A small CTC audio transcriber, trained from scratch: arch convnext.
Rows from block 2, named by matrix and row number. Rows with one number belong to one neuron. Each number is 128 + 32 x the weight over its row's rms, rounded and kept within 0 to 255. All counts start at 0. Numbers have three digits each. After the name is the row's rms in percent of the matrix's.
# fc1: MLP up (model.blocks.2.mlp.fc1.weight, 256x128), inputs 0-127
# fc2: MLP down (model.blocks.2.mlp.fc2.weight, 128x256, transposed), outputs 0-127
fc1.85 103:100117159166124107130108144144143156098172123111084110124149100127114148085153148129161132167156174137149117143107137147108119127106142135051074095143113034129129124120124112137118204121096110185170131108164157144103094164094185123115133106089155103113154088122144107096106034114131137105123120121123171109099102110149167104141039089179080149183090187187153160134143126105155174109218
fc1.89 105:092091094128096108116118151109141066163177127159147210157048118154134195137174174140152128144164183155156123101123139127112067047124184120109152092161132116093107124134117152146128102114095142158071145163085115086121077165168124155124071171092082111153130169100130151102148165089085128095148122126132070102090130105141155127148169110115090103153134135088119132136209146116114077180145
fc1.90 093:141061124129193096147123097155081122099104123104136121125111165105108182132098156161059151107158116133110137091117170119117133115151137085162180190197141113144138121091154077119121092132161128138118103100118152192160155176153159104161123120108167118185155146157152179176162134112139127152127117186122127160218131123106146098115120200181162207116149142113118179158098120060142178158109
fc1.92 113:137082122182115114167125086168092102172138133130106105068166081127135119109129182140161190177099112110119155124154061144143130158153118141137158088145108182154117149197089116079080012162164165176151125102125161103164211129160139145169149132141096133147104148158132125160103158103113117151094156145161150142125070193150152136100102110071101154118164136158068140145112117124139095121114
fc1.93 109:103161104146128181131133156126140064059122168178086113144104125139107152104168075156128165108102154110181153139132160114118191118109099129105102143114095085132076129150192132165148118114083098135122110115110193213148137141129141136117079117137127123154161150113058088126133057105135117177124146178167139151168150118084093121046083142182079145123182128105096102062163112134139158166138
fc1.96 108:147097105145143082182100088075125120106175162101118156070170147130173111128157124124153159105148134073208140151110122073129107118131155160098128167151072096115107124180184121121052099122127151121141154119154144163087091075067133185096123109135128114106123099107101148190135180175116159137132108069114152152044135141171107148121135100052112154150148163148143148187133104161131139150180
fc1.97 103:114146098112120099177126164129118101091102125103148122153118212108123135127142109154173143192092122078140131158130130121067101102111156166127074151173128201141185098164167139129107114146115090168137132084129099149133105173066048163153157148132169164160166186111114127113178107159175157095133157159124110094129144065132132108048087176117076123143150151101130085168114093094120178097158
fc1.99 097:152137137125189137095128114181142118083129156167109119136146168187092119185112144174160192140141138064133112097103110177094122105110075078123160111110099159084154147141172092151106154095120118086148111156122167105121173111151162152122120099151076147108176183118154057098122146184150151178109113119137123131083125147142114160123133216159113213059106128144088167133165198115121143125146
fc1.106 109:103162123122131122097110072100117155146087131170109178165120107127104108094145093162135145138158136112167164118096073145132112095147144132089207124162131119111146184168114089111134159121163121058141111160145145106053151149107131156120100086171118118139174158120167079184132061108113143157136076160191126086070080156084137114139085184186110151089138077160086167104145142153077099149174
fc1.107 095:123133119148155115151082088150166133111158138079097148148105094156100108138076097114130065158116109224164177173135105080149091155150142140096114112153136119114095101067113151098165135160139158113107176151178130158121075056109073126170169107207095159161162090149144157064123109142087091051069139116096155180133168140138139126145130137161150127076132157120153156143157151132085141142114
fc1.108 105:153151111147126133145123123107194147117116111084126120081118128187097164121072153125131178123114151212158160122140119128151149150108165113121140161154124129089165088092113103144203093158125125161052096084121148138109144159114027090157104164105114112157135121142203131174136089138157121024118129124076111146167097150085105174149155103156115089141130118124071120121212118132102112126121
fc1.109 096:179091149133124085099066120161087116112095066119166131124128104172174111132112130132098161150166116187100145140116180134127148142134162103096173171178164140119149192146133133103122125144183151178074084115137105179193168138133116143120157071160149129105129100103103150074127078139121143114137097058142129168136172136075123034115097128138128157123076089116147152130221179121108106121111
fc1.110 098:146114144143136111079140098127089100098108162147207081140130166156123152106161175157157141129176111128181135151191126106148100173096088171122110124122130168145113079137205054141147141114133155111084156053131144128131119102123100143108141144142080098159142127057150146128063120163145119087103191109187082105155154190079127079201121127146115160134111117080133136143131153148205115105131
fc1.111 102:143130167129128112124123146124157070104120090104120120150161122094170104100100160156141069137131119116097112157133187067119096117114095146086184130139187173128114139138142103186123182156112156138120107103177156117106112107080112107143112140014150146082131121057132075144098101156125146019154144141148191094098138149142084115140134143120104120125143133167153150063127140083100082177185
fc1.117 110:095172100184182147093160137127072106151123125110108082106116095161065200113118173140159135098112064105137195152127107118164129155113101064156118193125112150116100186141139092141132116132075076114122156136117170089133099131139115158137098129144157172077167133122137131111093166112134083174077109130090130133131109167136167119113165105130173019120116173101107136131181180116162106146178
fc1.118 093:187171093132118082170165050129169108077148108146162093126134138105135156165181088105161099147118159114106130114171098115107094146139126128165133140158170127093107132171093107145123130146102098180132151134040095143117091092164150111148110110066170135112151114148118159155097149103098146122118111052116090206139186132069149201147145074132105066098122127124165148151073170088152099111108
fc1.122 105:156131112149133134142137104125139111152116112160138112117076133068124103166122103174164159143181137167118085081176086151108108189190127092137121117147153105084166158175117163115166141148185131092145225090143137062137117122091151102150157164140130092128174163130118128139187109099196109210085093120149130109128173164143124057144156116200110120112119091115169078131153130131122067102123
fc1.124 097:138124153132141138096110057145124143109201138173152130170119081128118144073130142143119106085128139103080123167106145172111081166182092142129170152198138112119170079107095121075156109086117153167143079144200104148173141118059161151200136081141135098133176119110110132085175097135098132125149113116102139077191138149123179152114107188085086129159135142137180126165131106111144137205141
fc1.126 096:125126177073149118176183136107197157098134153150144135147070118169150156147127150084132119106168093134097147198126165143095157134157127130172092121114124155163135160126133141157134113044196142107082119109107131152118092124133164129133131161108112144148149105174150158139138152185134187180120084131106099152152092139139157036042126077215081160107121120129105197109110125135138145137097
fc1.129 103:131091128082151150169155136121139148079153104105179077169132119131151099164170139104146167119116128114122130117183128125137082120114195203131121165150105091189135149121134164129145086182103139127138186105128074102062097132167159118155156102162172080170146129072140151110146120081143123118126142085105107122099114159144094129054095134172119174154158112044191123183159163117165115177080
fc1.130 101:148081109185133137109148121093114119128104163118120111113139103074164161081151140142134138120143134165110112096129124109082156131198147112122146108149125122158122181157046167130220113047086144155186104091070105065040125082078169156135141123191137132157169143124197142147128135121145101159116157164154149170167134119122124156101077094150093139130115096147126095133096137100142081142075
fc1.134 106:134137144177157124106134064182129188125197148172122114097060207157089094129092188115151159125143112086169099104188144133091131079117125125132146169114131150138112151132063140117111133148088138155158146110123180139115068063134167137079114136160105114135136179113077084074111167114118123105112096135088127131147154128184102182108102167095109135062135163127092200151145154138137101142169
fc1.135 097:087062121180169103135138070196077136097111118094145124088087129100143097144134164137114158106105131092165071111103127106139129107069099141122158111181103114113102123123138119139124114214126103093152100155085121098132147143167135109146147171078147058110144117121106130127068177113159104123131125128090116158174133143171095176125100103160129186173114128136141200173094115063109226101102
fc1.137 101:134126129156103144075151142061108061147131206142141081155140136131136098106094114133133134150143133087113117143122165092169179096118170121144088132089054125176101132119104089113130117097119142096136079101112118049105056085110117126123108111163112129153185168099106120180121148152156157148172197129154156125127108251143163084073125148108124164116081124077155099101111137117163127127132
fc1.141 107:096130120106074135149143173149080130088173152141124180107093110111170117191139156166134138097113185161166126135063109103096170109123107108154179113156096122092078131063185179087080116092134157127125140127128128169128202127152099140146088169155118070121103124129178142100092076136098106120140174097147155124128120128137076134104089172102091221115046092112099130087143152145112133126099
fc1.142 117:093109120142219106172104075104127138074097154095150114151079162116124153108152109167108145110104138115179170179116152098129140139109131143156136110128141093062112080132128107170124163210185111126105058189130078106106134050091126081151115129121095093108151137117143142109091159162168124143137153174098056099108208128128109153119119153089134134164108115134204151142103141143135183142102
fc1.144 100:185152061094113148111137123107148114116095081155163179094089070132112134159096126150108128111089150138066150147112144139105095073134136187130086165126218166090160149151146080100140159178102158168129155117125120085079116096152100111182144173120118088096125096121153180151173081087128107103151129188076078110119155061176076126088163157109096105126113112172124136135157115114096088124148
fc1.145 096:092114170066069075134147125095143140078083130157122102077149102171161085098200119116153159140142142185134140142087162103118138153117112130126128125111127103148109058093149139082128130113124105070141157089123161136159166148141103057117098120141162069111108179047124152188109144139137154071139168149167162097123097137207101131153184116116097122177091083075128104086098104108145139145145
fc1.146 102:141168147138097154140075108124159154110162136098181123140117149069151145141121128132117095172191134114170127130110097113179096150118106103145181131083196149160127100094045150104164194117089063112162149062131083100098155165148119105084147125164108126150127059169160133142137148133109096142128142159150126202129164126097130086120085154138146214150116111138184162198094103100150144149133
fc1.147 094:167099124114101165162150066097135162187083125128168205096104133112143174163098153138165128139132085139071143156083102135081087093133099142108068095073141096137163178136113080103128204188091140143123127124121116131144098115137077136174091139048152132097165082126148145083168107139118133080120118136141134168080162107192123147103129114113065149129134117116139084166128134131113045129157
fc1.148 096:180080123143121111100121177072141171156135159111140121154062140102125084137100159146145120137100187112113129132156153096084090079117102116148098046098121132097055112163083153120090135098128088044157146050139114147106146161158096136144081165160096074153119212138072095120140137121183144124166107103140111128126143149138132128087149107167160153129154101118110148141120061101146100061156
fc1.150 088:086128229119143140120121097077112086096115068076107138117159149127177136154042140111106167159067075130126120145122118147131119122128128099134113106159159114146143095106140084145062094115157010154119088166156115159172134148111094087079144090149108103132135159147159121107140100063143150138164124166109090180155148159165128163141126096137139142167096149134105081147089092116106134136060
fc1.153 100:143121129089123125200134183106106088120131100106092056114119125069187146142081142165164114106098134147125116141094127133099128138101131124136113144128096119133123077168084148138122098128150114146110116140104060164193177138101165189147115130101138202088099156108168102135098159133143127119160130110072093091074170171108086100175100029103135148189163148148119066138115124182071141161125
fc1.158 103:122178116119128105196075170119102116130162177078089108052159121145212153166151120151062087113148101115057111118110182119144102185089120158160093204105112169176127120117103092158163161160124179133103072147084135140161092176143086090134102154109138078133128116110134134158144167111127092143165098172114126139145143127134085120112132164122137181142094152092112113141100110165120096061100
fc1.159 103:155160138087089111137142143110115135109161135079101142113120149150185136120127154090169106145111165186160085163093119110111098112107159152171113115120115156087111131095161147114155154145045155136110136122195106143084138124106124115131112057139156134164134094112162150106147069085141128190125158154158106137126114182173131082208138127148142080149128175145155131250106103056137138055121
fc1.161 104:093124035140145080139101162093180133093101070158112162106177088120140105096120117129153110101137146098119102141107125097147093146141110175143183137105128150147159117115117097135105159162112106137127132168182136184114132083111089102145079124112176162108101161051092116156181119132155165098116108091166113093128115113244095127145174126145079136102119132098120127143154150074094066134210
fc1.162 096:078193161143126128159165084096170090055094167133071143108102181135165128145131126110089173149121186110191168149077181109135150141100087105167114143093097137115092094081178141143153151100135104084119125103130149144170177194131156137118071115158142128169138140087112109165092107128104142140170128144181114116168115152094090102139132144164072168109152135084067146119138127087127200174100
fc1.163 093:089111182175132067116126136153093092123071043140132106130106116075174107140124160107050198125088164191184149139084189119104118158080088068145134156158138133105143204111171159109124154157167146155107110139148108165158192188136149147116089123142102131135141126112104138142107108093123145094124121127103101157087153156149153090116109151153114168155085117088109166105133162055126131159138
fc1.164 099:126106226133190106187105120169173152106127113098121119191105081108113162138148151188133098120095092072149150151149197134148146135153073165100194212119166102099149175095112144114105141113135153157113106114156132149149170101122135166105112122085088139101172137110116102120112122108058164143097122129095144157148185128112109037101085152138128119118171139064171160115166119116123114132145
fc1.166 104:162131169139180123102115103145112177047115153184111107136115154152063115169159149130147116152120082126150128156122154115174148126139134189131170219135130114112116176115125180120085112137152129059153141138112126121135150156121208104106122120102136136128172133103176106159133089109055129179094122096090131138126086164132116148122182175159171132123169137169124052071206159149153128097163
fc1.168 101:140136166150136157095140089180090103106124156114132185125112108104161137116175195148147090153090076123139144131167152063177169111070148134169067122122156149151118138141122078161125128152089135160217142072125151110116134077128106120100121122143100169152188104149084127114106142120132167050109078143090160134119113106196110135159070080133113105132054136145122162120139094074125131192166
fc1.169 101:124145102126091179148080111153108126172109086086112135189140136092157120131154080195144180141137127102138172154126111090078180109174152144134134093104096146187121152139056163140134102150138131132125107140117122137129173141139179138136125130088117118117126147184156123150141134148071121194103080085128141182128112115153142066133123150159088106217101150114165124151105138085000096132095
fc1.170 101:122172140104163114096176152086154158160072111177178137153127176139106108117165103196138167067131152127117102172101090187159110159190150143131157170134098088136133075124111160149163143101114158083162156124137139134128135163124113118161039120144130145124075045108099130112124127110186161111188113131098049149071129152121079138097121124136109140107179132108122130168151156097107075150070
fc1.171 097:108135140094254113134118090110111144178172137089137142125136126178158150147056114135109134091143123124144173174124137075155126127098158083093123133188134137105143080142124101105073174160116119099106088123116153147132129135127127103076159144119090094161159114179073124181114151097117093114136123169097149106184100109095080108106099187159137135172051160108163099172106164202107121111104
fc1.173 094:082106144068092075125150142098175147130175083144107143149091135149141097123071114146174107138150161143119117112130065071113156134156115206140181111153142153132144068140151160133086143086067068086113181119182127210110103172140095115130148057141160104105136110112149127134139129130115138172145144087128084115053116097186104149157093104130116159165097140133135107154071116098143187138162
fc1.175 098:170146147105141117185166167134127130116135129144170080135097167136203151084123064121118091141054127174107090088096110094150109150139136168148105112080080088067120069162094183109090160108191084180133125137075136127147144086113110134236163178080167093118105115132145143132117166167085120116109091125085137140100130135114160112164077129127131139145155155130146095131085096124116158097100
fc1.180 104:148106164162177117117170156118111106152132161099123087143140157194181181158138205163087125160136167138101220076068098073119131089116163112145068138120109143047145133111101127132206130104146150154113097104106125101135097130175128115134140121153096104103189143104159145131058074152136086089133171117073125106121118124146137134133106081126123114107130196139169182105118125135160108104093
fc1.181 094:193105134131139107142117139153119138168142130074191137127099110098128173172191204121121152166103214103115087164188124100183125097115086121143157149109078141122129111117094149114127133132131167119110094104063147129122143174158113157047119139055141123139174095110107119109115107117168136095110119045112165178122137190104112137145160128138109134092165150151150143072063168087122086139102
fc1.182 095:107120097135162197093088143148155137114156173141077096090118075075072069087129093186136139095117107184123155137164128132134151123177133175085109107108054114128127136139096113165123116186084106180152147153159135153138130141061189127174063169096120107163119147126093084090133154141167176083128113126104115115149159126100091142106093171049128154129126177102107145082126111128149081160150
fc1.189 108:120138121153136132099132152094166190151104152121113105115102046084096113102119153117148156148099096155093225096116142102142149187119120129166124109122091160166096146095113130192172102183155137145129111141150097106117143096168096116135107098083145118152145079113083117089092080144162191172178079171171085135118104151112055161147106075125146198095167106140147116130108138140123114050157
fc1.192 088:126175105114109097075172122161160127095127128136150116119106101119167130140193114119158068122081143121139059118178096083158133103139063186129110153119144117119136100120086145075161177168054082136178102137104159164166158211139141144120173108067131058175142158126082110140059143103171117109127156083158140147120186146085120160084131127154143133118165096121135105110111164107092089153147
fc1.193 099:150058135156157174158120138170113129103104134093170137175110144141127180183150179117091144116112088110154116177124097107145139140126128103098130119154117094135140099084155167179057128199134118104120093122171095165151099135123056134101134125120144140119196099098130150043087137100130124103123136196116103138076164101120098129110114101157121074188128135176170047069136173166151162099151
fc1.194 104:190106142151203145154064102112144172166125135151166089141121144109094139130162152134139122097103184133116133110186154192095073151161155083132131148126105128051147120155099219185114067178091147113136114081099113151130166075144086096090123144133162144118111126165169102148111104193129118131121137105116120129116176211122145082130193124164172123163136139154113132113109096103163097162135
fc2.85 094:124108191105094085149121131133143146148117141104104125128110111135150140108191083141109081101153130078114149137168139145094135105092078155111077134132138141129120137165156147188164144119162144092116168135118081137083116136133117134160135078148088146108121127119227110154099121199090080159111129095144005137121131118101136137180136103044090151156098105062100100159086165075123103129080
fc2.89 103:121110095125105109131136175154146095107106128110104147166155178083149069113195139086135083143137051137155116111089110119116133104130099108161189111092126147124100142152084019163077136125163132140073140143115148102126140081128164055117080178221119089132129130201144117139106174116154177140135139054124153151085133141135181163072093124142118131139140134135142160147108111146142173140108
fc2.90 091:110110106082163061108078066110165141128104105103130186143151127126140108147094149153186130107123069059089126137098090153122178092060121174125155073106163106122110133106123155171056123142131100155075147170087118127116102126117144212133155186099142134123153118174081120113085153150130094118133175094176124169166128152160118092100149109073122083172127098125200090090122129135115125129092
fc2.92 111:112122111131099190132137119117164142106087133162097194077136145101135056127114061124051123210103103076166110127134184134158081116101136078120121094077137132125150066154123127106130156168085169192139102135088175156090111100124140160116129123136138088132070092138187100138102130098138170157106179174163137123096154137163185098156145105106122122082072116145176099103157128115134071118117
fc2.93 116:147124083129134143146137172194115168102129096112109134120132154109107130144189092132116113121090140136114135092160106178110120132124205093203103155134104138141135130129114115129119112179099070167143154148179111124103112176085175126143117129178159113076146098170145154117113147145061172074129146164089163055165076151157213170143203147132156123196160116178136179138137147127169155093120
fc2.96 110:126192136137164127137110121177103118076111096140103097125164138103136126155164157124116203174102100171142162129167155143180069102113159146180117194150151130076168230146105104116105086196176081156161171073114149129072131132106127171136089079098154117117080147096147123129103145148132090107172134130100098123109209118110103115139168105158101150140170117127108183113114168133125139108088
fc2.97 101:150124138111157097121168153127086179164096132115132090127138087102155169142156107170076126173147129106130160108143066073135192102171109168113150129076072109086059138142121146167062118147143144145126132199163088138110165192189139148106166098180142175063100167081113210150141142138116134114137111156132102115122107083108191129084123147087099142130126157109128057119099139119111106149128
fc2.99 091:154099034132138108140032118171130092096170109203144156165114144098171092116069102128132190133108139151144164112172103147158173152091109110136179166091125077135129096171060135145130145104102103159159119130172129101072123110144153116139141134144105066135124187150137108074121142107046115146135149049135150111139155123107189187131136177142137107116115121134126111096112150162103134093126
fc2.106 102:112158139159137126117100151102128084127136147170156155141148138141160091114061071153150134090118153198134235172110114159133105125139161132112122137107156080167104172207158152082062066193073134111142107099132145129060120101154128184146149140154111122176153169102134084130126143147081109141196171107132169141074165138142144113120105143124134136146098097128136063123125097129100112077085
fc2.107 106:117148104161154128156175093118110177120073061128123090111132102136182122173073099057105037115103135082076164045106101154150144131138113124137114105089121125131119119175111107128097043116126132115123154125146103184117132123163162174117173145137142150102105104124140118164171100132122094124085152147088069168115136032113130150144135099097159115130080184087092089085151122131102094102117
fc2.108 120:125110115122077141112122119171097111112128125126148150127125090105184125163155134102118142145182167119076197092072096177158130129110082104154063081188176125148085143126085095101151092087128107142101158139129122141150137152139116155138098114125151133035130125079110135154169088145118115121051135109063133221126162128138100178180146135165111142132122103073141143085085147059079084142130
fc2.109 095:100075093128139109162141109102159122091170168176128142120211082140138146159063118149135162165139122108159133123134071084142132111080136112144148104080131089166176100065132089146170076052077165120159196160134054147078093103088143132153153129092188150142164092110149135173089099130130148155112162157128083144132148100157120144096157149113114122143180165172162103170108132143145167095136
fc2.110 093:144126114130056093097100155090152080151174122087196115128145136182136150095140104139127117117135098116154117129110107178078159108123048091145160113147137155118127091154165112145127098138124122158134041102185152130160078137118120127123130113191077157119093124088069196163083131143103098092146138163119142099113128110129153181134120130191163112099125117162210176101081172161200099132154
fc2.111 098:122168141091155123110113118171149151161117133076142104119138060127112118107090159109125056083096175139097141175091132078123186103134174125134110125093139130142113140173167171143122098078185181061103156081106145113147097113135120134136094183121111169093086143163130040118088152189141072135111116063135038128053104108137113170145159139115111136133097116109146114124153188124098123123119
fc2.117 105:176081140077128120135125055148082152133177102126162132130145144147097128135143112120097156199118163154078141085163150135132116153103165097158122103151136156125144113126083080124126123046112091067132084100129072096101121085096217079112103169120076116104125141080096113127164130164107117101076119061155112096111152172097181081095122151145120159127147056133136176170096130126118090143085
fc2.118 091:187150111105110113081102132153146097056103100128150119079128105121068145134092148111170172170128139164109136157176146125070124117146156168142166157117086184156158050095111121094133064053141074085143087155120117221102134069131121084156139097125102108184126189118167100174170148146079160155144090135081111088098147155139123159130112144122142117092127123128133140155131119127120088088167
fc2.122 098:133090167168168142141086145092110109143119117131092108144222143101081139063137141119097105108120158138150072137099119096078106158096099090097136139193105111170109104124084102228098141102067146119167169136137125129137193107152082124164140142167163170149132106113103082084095054137128126096130145043069151113089143125127115098151160142115133118186115129112117082153143105112077119152133
fc2.124 099:130094120102104116110103136136102084176064140098223129121164090103165142131156095094077083147073125172138156141079066102066137171087103108122197064076127145119147135128082111134139144108129132145167103110122122114127131114101137089172126091103112189111139166127147121099062095174126113135125158108050104131135112136167168169127125142094144173160159072070109143168133204135124120108117
fc2.126 097:084103173126136061180071074097167136123151087128129110111255121093126160096159173145130144129082115084156106122097135135182190113115135127164089094175150105115100122133094131155134123086111079143132160089117138125154122114124111137123059106128168158153101146102135105124143131090103105090100176178109140148152185140099074040065125145113145113140072110172140090126106114136134093140146
fc2.129 105:127152179144137091136142113196135084098118085142111072178121096139133133071117131115115146175105128034107107165140132099081180129129126145141131150139220152117064140094141140143076166112132175145103146186102133141104104126119079149118108109171108130137120132156123176172117106114136108116100060110095140112109111150169105153095156197135149124091076122194105120140138124176217094189152
fc2.130 096:128076154150152142092081106107106185178111138151163147103089142159072152133198154144144153092085139120120117120006122124148127175161079137161117088119144142162164113115108101122075147097085103107180089135092138115072100140132075133097107089047143105158093156121090105202094159144134124131137116069116158106134158151144143116057157150150129091092122126117138119145176103125066137132129
fc2.134 094:066112107120163122110094120135082077126085118166080079179099152140142178107090143140104155130086103203116113128112131104168126143080063181148142163108113079099133130136091156139167111150210133092162132154124096140052119137123142165177142158103095112091106130128176145103173175095109143170068138067140110083155170109053138115133083149098124088104113113152128144122148128158072142127074
fc2.135 095:146085106130162095100142068157128140188107085118075102137187170120123092138104169086195195119136117098123115120152137101123099160107154192143129162080205161097135138133109147203057100137151063139129136185120134118134159081070120153117166147140130101151112107165161115132156155139204121105115143140109110112170132102145105135191176116104091070156172128150107119103178131131092135105089
fc2.137 102:132166140152168111137127144119133087192126098163207097158106143137125182148202131133141145185110121115150176104148099169173149130144157107145087104115154158132098095128111076127139086150127081128181094110154138132094084092164121149118070122098150101150121091131130176113186115132114152129217184185031200121149117131067130159116093142139143129078135114152080142106135109153070137128126
fc2.141 100:151089106123174150138100118136166112159127130093108085109093155133110107100098117162092113123170154146122100065097115091155077152098150109115135147110090100106153066138116034116146164095084139157097119137148126103148115152023116169147125198070144098056150126126103147103123053196096147138084114130087113109108076141132118118078180139121129047130112149119151147154131095135078142101099
fc2.142 143:097125151171033111136124097160143086171084165155120133151173183134111133179044141094132127105111066055157089153125175149139119135128149170115140163095145128077151138112169157181115140146135117111133111225085135122142121122139122155141164126105196089131101118077074112143204117146134106132116099107157160115188139124145125140103175110102123141159156135069111116166115062106140128085135
fc2.144 099:162156095146152161157116207118200155165122154106176160101125111098145110129112088143194155127140115156135119114124142146106096086136163166103127118127083125137102091145103057132126146174100138144105076085211128103163123083128168075165080077163157094176172114169159132183113105181095154113128170107103124165150158138098132140127095144113108096169147150081180078138110110178141152171065
fc2.145 097:160116156159155110142063160089074123085138144114160062143118182065102129150162081159139161194101078142105103138086061164174198136087129140154116116142102142075143093144161157118105112124098148149108083122153093147148156129133114121099093128108087129184112090107092118075150065155102147194085114123115104137094145101106056136127113085145089153075145148124119123165118127158087145119055
fc2.146 088:150052122091145161076123144129150126142126126166098085141051161129138156119154116069151118122102143141166087133049151123158148158118032143124143143141090118178140121099050138127153158103127064147113109132135196127092119097118082119059127080155091110157160146119120160095100139134121120114128172094147166139156094164185126090112123105137114079176102125151138154130182158206169154169138
fc2.147 097:095140098125159210150125152172114137084135181110143142126116135134102138147114141079106139122135107159181190129106144175132163117101179188098118149139119088144126131133106108167138119156149081130117145112156134140146135059135166139144086069201129100144082126148067142145103140149119170022148098127072142131089154148092105208129112066136092155194184179112123108140151110177130106142154
fc2.148 083:065144068187155119127094121151199127144081091150075127191156145112123100149171168098147138107154198179101107107133120127123161139171147113106131102139156093181191100127104078115140121110147082112114110125131128139151113170143137078135147150137061169082125063123074135129121172138185201165171130110119099137106137097106054110119068108097146123114183118172159091112146122098132169105142
fc2.150 089:123119074133124125118100098119106118124114113129114150121065121108093091127087140100157135128159076120163126084139037115106134131123100124153142132097117076067113102161120142168074070129119073165146132153059141189174110133145137147093156119137149180081051066152043125164117149133185150099101160123138105155158159115101129099124161123050091137122147121098070120174160159119122164153188
fc2.153 105:161236107075148133107147174123099167140149083085153174149142134089153111121143140158152213149131157107127116150160095147160119081141121108136190109151206116099103080139123090141128152123036103154137096085166141123127108107134150099054148149127131137082118098160101052151142183135147165147114205106138171108106122119141091130163156140148170134112171157119117116093122077160109103130125
fc2.158 099:109124114108074113126144057122118133097132201157133138150040146095094142123143133148158117190113131053108130172188179167131168140132149210153137112102090098065121094139116149144211160163121116058140116153171115141162116132107084112100129125159164096154152155151078123118168147068145127148110157126185170135177092132119125120103149128116141083101112115108112094096119187114178113086120
fc2.159 103:185079135130126094080148098120117093144076087178181139130097065126098143150165136137086085092157135152132120150125061095136156130102064159137094178094162127131101201155145131179109127074127136120106053127092124148101094088161157177118111108107108074129150116107153180196051064163078150130098142094137144091134141159110179131171133150126140164128136127095162104107153158130122104167119
fc2.161 092:116140154128175103124148158185113145113153140120108120097081140065113154114110157167115127083115171181125083154125113045145146126162102090196147132113121067150081144098122099092124137129141127102117131098152155139129101130125100077083131160070092162139113130152154104133150094141121115143141116140164154147113135122032135090073101136175088157106181151139138192174145100137067143109005
fc2.162 095:163145096162154124177132166138174156129126061109150102121147124138086103152131126103163106126098094079138120097074113146141116201091163162161074112120125119115172119099104135114096106156121098166096116184174100127151153129137164151124151128175134183100087112158073198122157070159093152053112165145096147080148126144205145146135190095182080157156165087146104156157157117185128155096149
fc2.163 089:127141101111161090164100126106136158153200113091135162087138143178112090155064135102201164115156095059130145099126126085115158145106107157140145116080130101128218134154149154139130114104090190128110162198092106154106187137165166172144180155094112098128113074166141170151084137161161134126075129148114118134064139105172122157136186146102084118127166169159177142161157137118086122100110
fc2.164 104:154066048107144113164105129135101143091118118063170141137164199128154092084135189143097118138093083111133112160063087134094167116084158121154139093080151171130092136128120126073111121091144109153137133188098190093110156117073105154170104150100140139100143212186135109080126173126140137144082137094116086088133165137133114135145175107133113175141147107160150147181057131138150119125168
fc2.166 098:174141107170137122150058150088146095086154143148152142196084156122180139139077074101125173170140141131068116096113135144188162083079197107139164094083091175116122095156119076098121146147132099136130147165142116110082095112110106113136062148184104073091134153154144091101124168131092137091064123104119144074159131107089140155119071129127104171134128126119141123169049107145110132085095
fc2.168 091:155132163106149150133102096139114079160083115158101083104101115149111134122165174104130078136161138146150129155144133125130139121105183136126097082117090152124139177095151198184117119124105098141035177146097122114009144150100133144142078097164075125137165054102148102123173133190104124180115149101124100103199136134051107136155160124097168148150117152078132130091145116130111098166133
fc2.169 103:119151166154113140106114122097108147111155100210150077087150157112161185109173179125115181193158113141144111111092156155097122107123136172109093156164199108169106123143110153103150124158080117176125123106072162148190175176116069168193141133117165148109160101136129187128131203194104178071130139165110080148097147120182140117152151137137107159122127146181112142124153138148082142147139
fc2.170 101:156059120103140096133085174133176089114133142117110077091123085167155099054129144174073102072116141139134101145160140064169170161174102054132140132150137137131112103137132105154077178122123145133127199110108160165101115161073129145112097126168150140129107134169155172180099092116146147154123102127115100135057181169110140127136099063096166080065152140127140123192179147153145147129141
fc2.171 105:174116145154050066107077104162100148113075140153116095196088123130126112152088034103126117114111121123124171131152148148126073153146159133114119138145104181074134145112144096115133138116126124125110141171129136185152115163119124132134079154172170070117105137106158090078151090137170087133166102121136153139205135159158100084133151161116153107124155169065167116112175198148075137052121
fc2.173 093:162127159093138102125129095172145107070102119158119089126059144070122105119154114159067128102119129125171069061152072088172161090108096150192145201145134081109108130126130102187130133116102091173137054124140072140119119130121159113060180141114102074093112090073083115103137083096089090175108120083099155095073105091102133111105134140126122103133104118158109139139179164117132141123104
fc2.175 089:081190073117163162143172162114089144142124141105138144139147094170078113145109126165182094152130156118145149126169119131132088122091141153165081142184130129098194104115120028169112092112104083132150119138135103111146094146103122134171159184088167175121160060123129086121168135085148131128146161111126132150140107128131174218126143078137177173134146165071084115200090121168120136103139
fc2.180 106:160141228074168105097194096173108162116120147107171181108137176127110168152147188123138140110125127087130094150071088121111108183163095158111116152153101115170123127203105139154155085136136106140127164126169142147147148112079135084106087099152095146108117091118159136151106101131094097122179116157059162193160112149116124128189182136119078099128099146126091146125129134185161111081070
fc2.181 089:115124052124178101094055099159183130160088140149104088106149137106102098065099208129116115145161113126173158108113116094113102118113103142101165102092139134194128076139058055108163111131130082121107132158109190180113153181104115089069143147137110087152107165077101133146163142144094117153135127118126124092153135154103137135121096108085167130155153168139181097155152076163152117093188
fc2.182 098:092124150087174126158152156129108143107088083128139052137098118120154155090180170118070144110128150126134126158152093136170117127151101112140097101100169125122112167183125171093146124111125146146135140094156109097109151104091172101094147196096093098054080061131163109176124128153118111130077164182098100111142079094117114109106163160145169105101097110184103203089094211144102095108077
fc2.189 121:151117156150128125136142130134075154156166148092096153112102163221110115141129055130066125116148164149135113141148080148125156161133141141104121109076097089134177186144103159154095149144156082173155122123111158067128170105120151212142131131178100137128120189080180124112156157108108127123162131118133083171142130070087121086110086113165169174093174192146131114154149172142107073195122
fc2.192 081:109137123075143074163117118173165170149137097115133118138151120166084159108165173125146114092163145132153149099124073135157110056166086142119109131172156161165145125119082091177175069139126069117108185123122129183213129122094060039094093112131084082135092138108149092126088153147133116131132124147073140084105102116149117107075141159075163108122095110128145134126165106186091177139114
fc2.193 105:158150139143112164139131140094098083166148194087130136096153150099127123090168193096096136137131142130154135054098164068095182141163209140123157129073115093074139062164164137141088108112105112138157128172118138130152188110155147127080120078193172101122085112121089141129142102153143149098112116094159149095142162179152173126102138134067131169066146108048154115137120090116147106103158
fc2.194 097:154042040128209149106130138098145172157120143138069130113150098140136107185112163153165155141129129122121099128133098070178155164158156146138179109113105096168118137150117113140172162130129156076150103158079142163123080159140132091149130173123144082114149159162140139155133121196172167166114166100143135154108133068165125135121150154110179094087110150152149216182129143069110177114109